A small image classifier, trained from scratch: 2.83M parameters.
Rows from block 7 of a small image classifier, named by matrix and row number. Rows with one number belong to one channel. Each number is 500 + 25 x the weight over its row's rms, rounded and kept within 0 to 999. All counts start at 0. Numbers have three digits each. After the name is the row's rms in percent of the matrix's.
Before each channel's rows are labels from the 100 images, of 14848, where the channel reaches its highest value: "strongest on" is what is common among them. Only what is clearly more common there than usual is listed. The data: patchworks of several textures. In brackets: how many of the 100, against the usual share in percent.
# convs1: 3x3 conv (model.blocks.7.convs.1.weight, 80x80x3x3, each kernel summed), inputs 0-79
# convs2: expand pointwise conv (model.blocks.7.convs.2.weight, 336x80x1x1, transposed), outputs 0-55

strongest on: plain (47 vs 11)
convs1.57 089:459521458527539481461491518478480522522478486501486435489486502519510518496519472498501496489494461509491467503493514532569519514510528515507520527498518494498467448459508479497513521501505526491509509504555455500497498550456513474527482534
convs2.57 093:504512484478488427514521490502500487496507533548535518483520475476483507500469494441476476490477468482504492471480518480505505504487450479482468511482540474550519509506

strongest on: veined (52 vs 10.7); bubbly (26 vs 10.6)
convs1.27 092:495494509506487498447514471517530492477473515527492468503488491480485510486519490497511457465474524507487479467491481567497475523490513516501502487476474453491502430529469469513491492468521465500454525496455485506478509523497521518478430509
convs2.27 096:524475473492497485494526492493451500490523496429475458496451526471456509484469457482505492470465502515505464506518491525493511492510518466516457498474470482510491503450

strongest on: grid (31 vs 11.2)
convs1.65 089:516446529465502488474513473477474548532494505539443500520489508470512491486500478506499477456507510484505466472507486542516505519469479458526516482478500512508482481504486517503458522496467497546473485505487453558491501543506500467463505535
convs2.65 096:513447465483476518499470517507491485471464508559519505491492466507484470499504546495513509510497519534512496474530468489555497465514480506456548475448485490491515547506

strongest on: rays (33 vs 10.8)
convs1.37 071:516472483505487509450505515562527453473510521450517456480450501492500489515485498502498514463510490502500474526519542510487499456496482457494505493521534504493472513472492449537487486487528515499515515512450483458495469505529516543498464486
convs2.37 101:471466516472562477496525484483494509480491506491496552474479510486513497482483513508447543495511479565482501470547489462473561524522523490504496491486504507531528530528

strongest on: zigzag (37 vs 10.8); scaly (34 vs 10.7); wavy (29 vs 10.6)
convs1.35 103:454515527470510466478507556507537494514487507485507513526479509485428445487502544475529501507542493497507455498479469494504504478478493507451483489473529446532491491507512506487455516518514495541494468503474491549517493524491496502482501484
convs2.35 102:537518511502488485487506473503581478524525479490514492456486480482456500486513498498466474493493496470539495506517486479482548500476500468512537496528452492521490494517

strongest on: cloudy (57 vs 10.9)
convs1.52 085:545473456494514510444513434500518503466491456470458514488506477505501485493509471522495513500474493470474519522534486512505494489512495496534447514494518475480531465471498529541451485501469478499432464501526488512501488492486498474513492495
convs2.52 103:507508501500496502520496487430521490505477539484498480509500493510470469504492507472487478491521484492457460512496479479467505530497485528476470496456473495477478504484

strongest on: wavy (52 vs 10.6); rings (31 vs 10.8)
convs1.25 103:499541503482533502512494491456497483483504506495517503452562490542479502533523478539502500531473460482525517503478455516500536511485504532492480528474525515492522538534529499519494495567499482488484501483505492519569498534538471503514496508
convs2.25 101:504519503551529492496480511488509497456483543468490460492489501487514475498492491489498472472522514473538486498485515465512506525513489468500489533461457480495467547455

strongest on: cloudy (37 vs 10.9)
convs1.26 100:488554538543504481484487549508482508530483518519496492530494472470497467481517497493507526484456500530504540442514513517493515521480448455509490513499476528514526461520513495462517490480512479492514537477487443534486554493495498517507481486
convs2.26 102:508502469485479496508500504494470484500540524472496488511492523530484520494481528526512498465529470478512519509505499485503442491469535490521487470503510534479546496486

strongest on: veined (43 vs 10.7); wood (34 vs 10.9)
convs1.36 098:449472453518516484487530520510548479486489495442489537477480491454513484477500494531458486496458501532473501508525523519475480501515478474533483495450501487459474503504481516546483503501504500509481502503487464519459515509496523468530507555
convs2.36 104:492470463501510510505519507561524522500518509534532479486478498510487532538506519492462517465549504490489531448540483455493477518511481470449556490462493508518508517489

strongest on: rays (79 vs 10.8); centre pattern: rays (32 vs 3.1)
convs1.34 124:489514486475516497447522453511498486524510453490479475482521466525521519529478478473500502492442485436496488515470530510475515535504495473513517504508510483479489468470508504476595506502467521479504491525513497510532533480497503466502505492
convs2.34 104:486510509498501560454457495540500474485486514484478470527563479492516507502521478488503498452475500480458548524535469471522523523500517470454501510479500506525491502485

strongest on: plain (86 vs 11); centre pattern: plain (31 vs 3.2)
convs1.50 088:487472475451494483498504503463510492494461454461462458470480474478511490482487458511466505476482508529469474437457501529518510486513503486523486507460496495486495440499485492452513510517488471521508518482510460476489500484498506467479455477
convs2.50 106:452509500452480512497479489507497509523517489484472527492517534528444474522535519550519513526505488499460487485493498500508473527481545463508494479490448529497515520541

strongest on: looped (31 vs 11); plain (30 vs 11)
convs1.42 088:489509521432512505477487493504503464520495521471524501510517462507531472491508521506449493541472494472488513493477468494517487459471518488515482504457474503525491499482524514554487449510496522501535498529506438551473499482504468488488455523
convs2.42 098:501474488463493501474515466483531472490508489475530504470484486522478502512532505509442468506519501502472507482541496497499471459529526505504492589539533473511497483442

strongest on: zigzag (73 vs 10.8)
convs1.24 087:502558470524469517492515509518534497502527494488498501506489486521526491507514527482529528504497516519497518556516511492517499530518518496497527495483491471516542459552450471493545512515524498521487457482531421528527497504536532475498474516
convs2.24 096:498477505520549477457507481497442472514497507545511495443500459514481510472516519503476457512450498509529498511498488478487512518450472507514470490489488507536497541447

strongest on: zigzag (85 vs 10.8); centre pattern: zigzag (33 vs 3.1)
convs1.21 100:507529491509499470449487528563511507487490496511507500535502472506489553481537483491541526474473482481494510558458501478464517486474496468469511466498497468527532472497493475494489505483510515510471498488500448488573484511520516492474482477
convs2.21 098:488512466492531486517492536520495505491515529503522490514494449474535488474487540472527491478540517469528515529475515459467515494553477493464532549504528499479497486508

strongest on: plain (44 vs 11); spiral (35 vs 10.9); cloudy (29 vs 10.9)
convs1.5 109:492509497507519516490502491487506567552500463493509482518504452481444517504519523487486526477533488499499530474465487520500534518479511499520511514454514502484480435501529494522521485532509497504506531513486446446505516513479453479502452504
convs2.5 107:449497478473492500477482454493502489466489548547503508461496525515475508502467487473522501486491499496464524513527502501524474508464485508480490461496469492488457546512

strongest on: triangles (93 vs 10.8); centre pattern: triangles (32 vs 3.2)
convs1.12 086:512513513514459513504501487497510526513509478484506477485497460545487537500525504479465472498485485536524511521436474491465481486486478483466477520488488487469524465495478537454499514493513504506554492503502487517547521490494500536553522427
convs2.12 098:491495469469493541507505500510513502453471503526526482540521474497498535485549550474507556488488465517502467504495489535521540517484532491517460523479480486515497482485

strongest on: rays (63 vs 10.8); centre pattern: rays (34 vs 3.1)
convs1.20 089:483526525531527505454506460467505490525519537530496535484489480487525511512514499462485500555466500488489497506458500480514514496478481459485519443487518497519477509504556504498445513546535476512513514509525474526555508517524476508520495474
convs2.20 099:503503471517503528495474511481489480514490497490472440511503476502495463492527488499487462498534503523503464495464498483455503480501490503499526487447509471484503497479

strongest on: rays (49 vs 10.8); spiral (47 vs 10.9)
convs1.78 104:513479496461484494468487505506435493517487507507503515502427497468539535486508456497499492500495514516463506488505504475476455486500562494492510474521478529500472489500493550464553458488452497502462499497474478520486467492497519492533485497
convs2.78 099:516499538517504504478405524488515532504460533549556488482509528498517526502446425479551514451503499472459480485544517494515545494553518494493474496500492512486515511522

strongest on: wavy (72 vs 10.6); spiral (34 vs 10.9); centre pattern: wavy (27 vs 3.2)
convs1.53 089:479529507494506480441517512527480501492486521475498539463461497523473511490507493506498471462520477501495517457434521457480532516471496451501523460491464474464527477489516519482477488537542493502538492514505484487546512523538478506499497488
convs2.53 107:525506461479556503493485514470466496516471509512496442480493502513525495507514510506531535501541531473505484502525468543491496443497507484480514495483470529517529499477

strongest on: rays (37 vs 10.8)
convs1.51 080:518518524488499503490508447503510462539489525517522511543440477482477508518534508500470495512457463512480495464500534517490513514501498504592503484471472487505509520481476500471495463477481462464505481482513450466501501479479515512474490496
convs2.51 097:500479494481491530519494479520536486470496457531525546519466470500466495531484542526518504443505480457482490447520498482521483456494513514491489483532534451500470495484

strongest on: wavy (35 vs 10.6); plain (27 vs 11)
convs1.63 082:474502467498480484485465476479508504473497489512455503519500517511473501498517465475514491482498508495506505505495508496450467505508520438468471401509491480488458501520511476465479512455532510475485512468467435506486522517515517494498490486
convs2.63 102:454485478490504494503463460487489487455478486542537484495482504524503535524497497502496502546549483528469528488488502504495496484520530462492488467504540522497498480540

strongest on: triangles (45 vs 10.8)
convs1.77 099:515541522466481525467490446486512460515480487450487477476556483544496500511516490498480483483463489478484537519467471543514493470443489469496510477482490499510530537496491490487492491467497507521479522492525503455507465448519481498494488472
convs2.77 102:517541514487484525524539508503509538511513480476443514468498507538532513537526497515464481531495509527530472473495493506485452507507498504499483497536471512507479465527

strongest on: studded (62 vs 11.2)
convs1.44 107:507513558495500522479494464520498445508495551493530503496473538505474510485507516508482516542464455484483499517525501485488502487480504491539476503474467538481486573462491506482480539504483525473461507509495466507487524479524542473525472486
convs2.44 103:449502505518586516466462518482463476469467518518498445475460519478481483513508491479505461501502540473508516494471488487503512497516507464517466513493501518513468467491

strongest on: zigzag (68 vs 10.8); wavy (41 vs 10.6); centre pattern: zigzag (25 vs 3.1)
convs1.6 119:476503504444508491501481519511526473517491528522485522531406530455489503502516496504523531476468487535501474501501526472525478462505498479473517495465467491485555501490466499465501513511553507502496539470511477487499526507490541487501481488
convs2.6 097:495499505467504509513514537486517535481546497530502480480505467487500535484502502467487516495491493489487520514514524465495522505479516452470513516503503509502507496500

strongest on: veined (39 vs 10.7); speckled (33 vs 11.6)
convs1.49 102:485459518512542469492451474474537502502462493446481462471520490511470494459510527500460486456503512503499498527538481494488480500493505483499484502483476505468514474459462495535472528479547494495468481486500455480475515526469493522487490546
convs2.49 099:474480510513482483493491515496501515522502482510519449479437562509512568484485461555562543507505488517534458540488470456505489484483493475497498542486485441492508483492

strongest on: studded (44 vs 11.2); bubbly (31 vs 10.6)
convs1.72 131:493462507522508483488495496516481479501494524533513502541458557457476490507529460474487504530502462500512487537557498489490524490452488474476499527509420523498502526501495516503504494513458521485487491460494468473524504507491525494503448471
convs2.72 099:505483509482478479505505535528517534484464473492500523534540553460501532510468540516512514499508534523519493504525578512473486494509479474523519519486497473502546504479

strongest on: looped (44 vs 11); honeycomb (27 vs 11)
convs1.75 124:495542454498447515500544509475506490494506491486524530515534506544456495532525504548509479509484495534503499505401518476550493490520503514502513493507510531502535509530521520488526538473473481498534495481480463502489492499513503482489499522
convs2.75 105:512497520556495455505495480480492502522510527505479501524536481481474539532496478483452484460477550486532497504478495586483488491491493515513484439524478468505469507487

strongest on: wavy (78 vs 10.6); centre pattern: wavy (26 vs 3.2)
convs1.62 094:500481519498505496478439567517504483531491525470528514503490500413465493519534489510518502492502463512530498469458476487492512474471484484475454507492498467526510490513487492518511485514530478493462516506502491529513533504516475543457482467
convs2.62 098:557488469475496472476494493508463464527516506494492503486463474464535497505527513486484541501532541493495501520529493510516506520487519453499525490502508500502471518500

strongest on: bubbly (51 vs 10.6); labyrinth (46 vs 11.1)
convs1.2 103:504505459446499478493499538522529489524554523521475502532481505494506458516526488517501461507494471495525491480510472490537482499516486510508475500494429477549525477515472510537471474506480521523501524511520487580471474491508494491497484525
convs2.2 103:493505457479495526512463528553518487467523501461460451498526471524461486522470460486503523525526505509543491491450480538495487506512491546465526496491461495519515504512

strongest on: grid (88 vs 11.2); centre pattern: grid (37 vs 3.1)
convs1.15 142:507493503496461530486535454488509520535494500483510470480453499525480505502512512510532486483494499486502524539509489495520489493514498511525534468524455557455508519508479558467514505472512521574470480504480525525480531504462520497506450493
convs2.15 098:477463504520522537540475499491492507485511489522491529506496481523527458481479541470503465476498495473454489523486486515529472489500479512494530512534502490462515509471

strongest on: looped (83 vs 11); centre pattern: looped (31 vs 3.2)
convs1.32 116:497512511441520500499548472485532489487497520513499543508490542489512483524545502522503486517487525524485526499500529482550514493514497482538491502507479473466490487511514509497489479510498497502514517482552419564461490535515501461483462517
convs2.32 106:542493468492477546493510501505509575527485488477491499486519488487485477459508483472493474499465522535489529515503534483538507503460492531493510499512501503559538521476

strongest on: rays (42 vs 10.8); crosshatched (34 vs 10.6)
convs1.58 099:454510478459489497478490515539460495489453495481500500467509521480544535522498481506477517487497530481496486470498512475470517486471472458468508544481539498492496522504531471464508487515454545524533539488546448488497505531492492526504495472
convs2.58 097:541496518503458522472486504465507476485458501495508548524503495501483512513478478477518425502466496476509466507479492495438502518489492503541488537522487494551504489484

strongest on: plain (65 vs 11)
convs1.31 107:516502515519499502482543463495529472513542535548492471542440502504506537508472511483486503522483502500509566518554528521483488514506519503574517477504480536483484493510487478482532524505487472496484500535477474532498522509501541505494494483
convs2.31 104:473491531492488546514469498504507510476458489478495507501480537508479496522482495499507488461496495484487538465494453455538476477474476420498478512492551561489486514465

strongest on: bubbly (28 vs 10.6); veined (27 vs 10.7)
convs1.54 085:512510493492482492543489507500492498526506498497465508492456498470553501463474488533507491501490521517517469517506486516510466469480507521506504489487462510475470535540431540494494479468478514542534488524460508515480480463498476511475538568
convs2.54 091:498468487457499477521494520499510476510517474537514473507504469467499483479495530513546547526447512477486476494522479514493488491523508502511498544506520458462470547535

strongest on: looped (62 vs 11); centre pattern: looped (26 vs 3.2)
convs1.79 074:521469494487514506505428495484460484503445509510480492466504509442487474505518476493518490508450505508482479486503471499521493455464483505489497525461465435495452512505434506492464490494475497486507519494497482512491528472492531484507506476
convs2.79 104:489511499484521476498493519500491463536521468484522520467473517536500431504522491502478534517465510506493518484465488500514499476473542457484477488456487457478513546512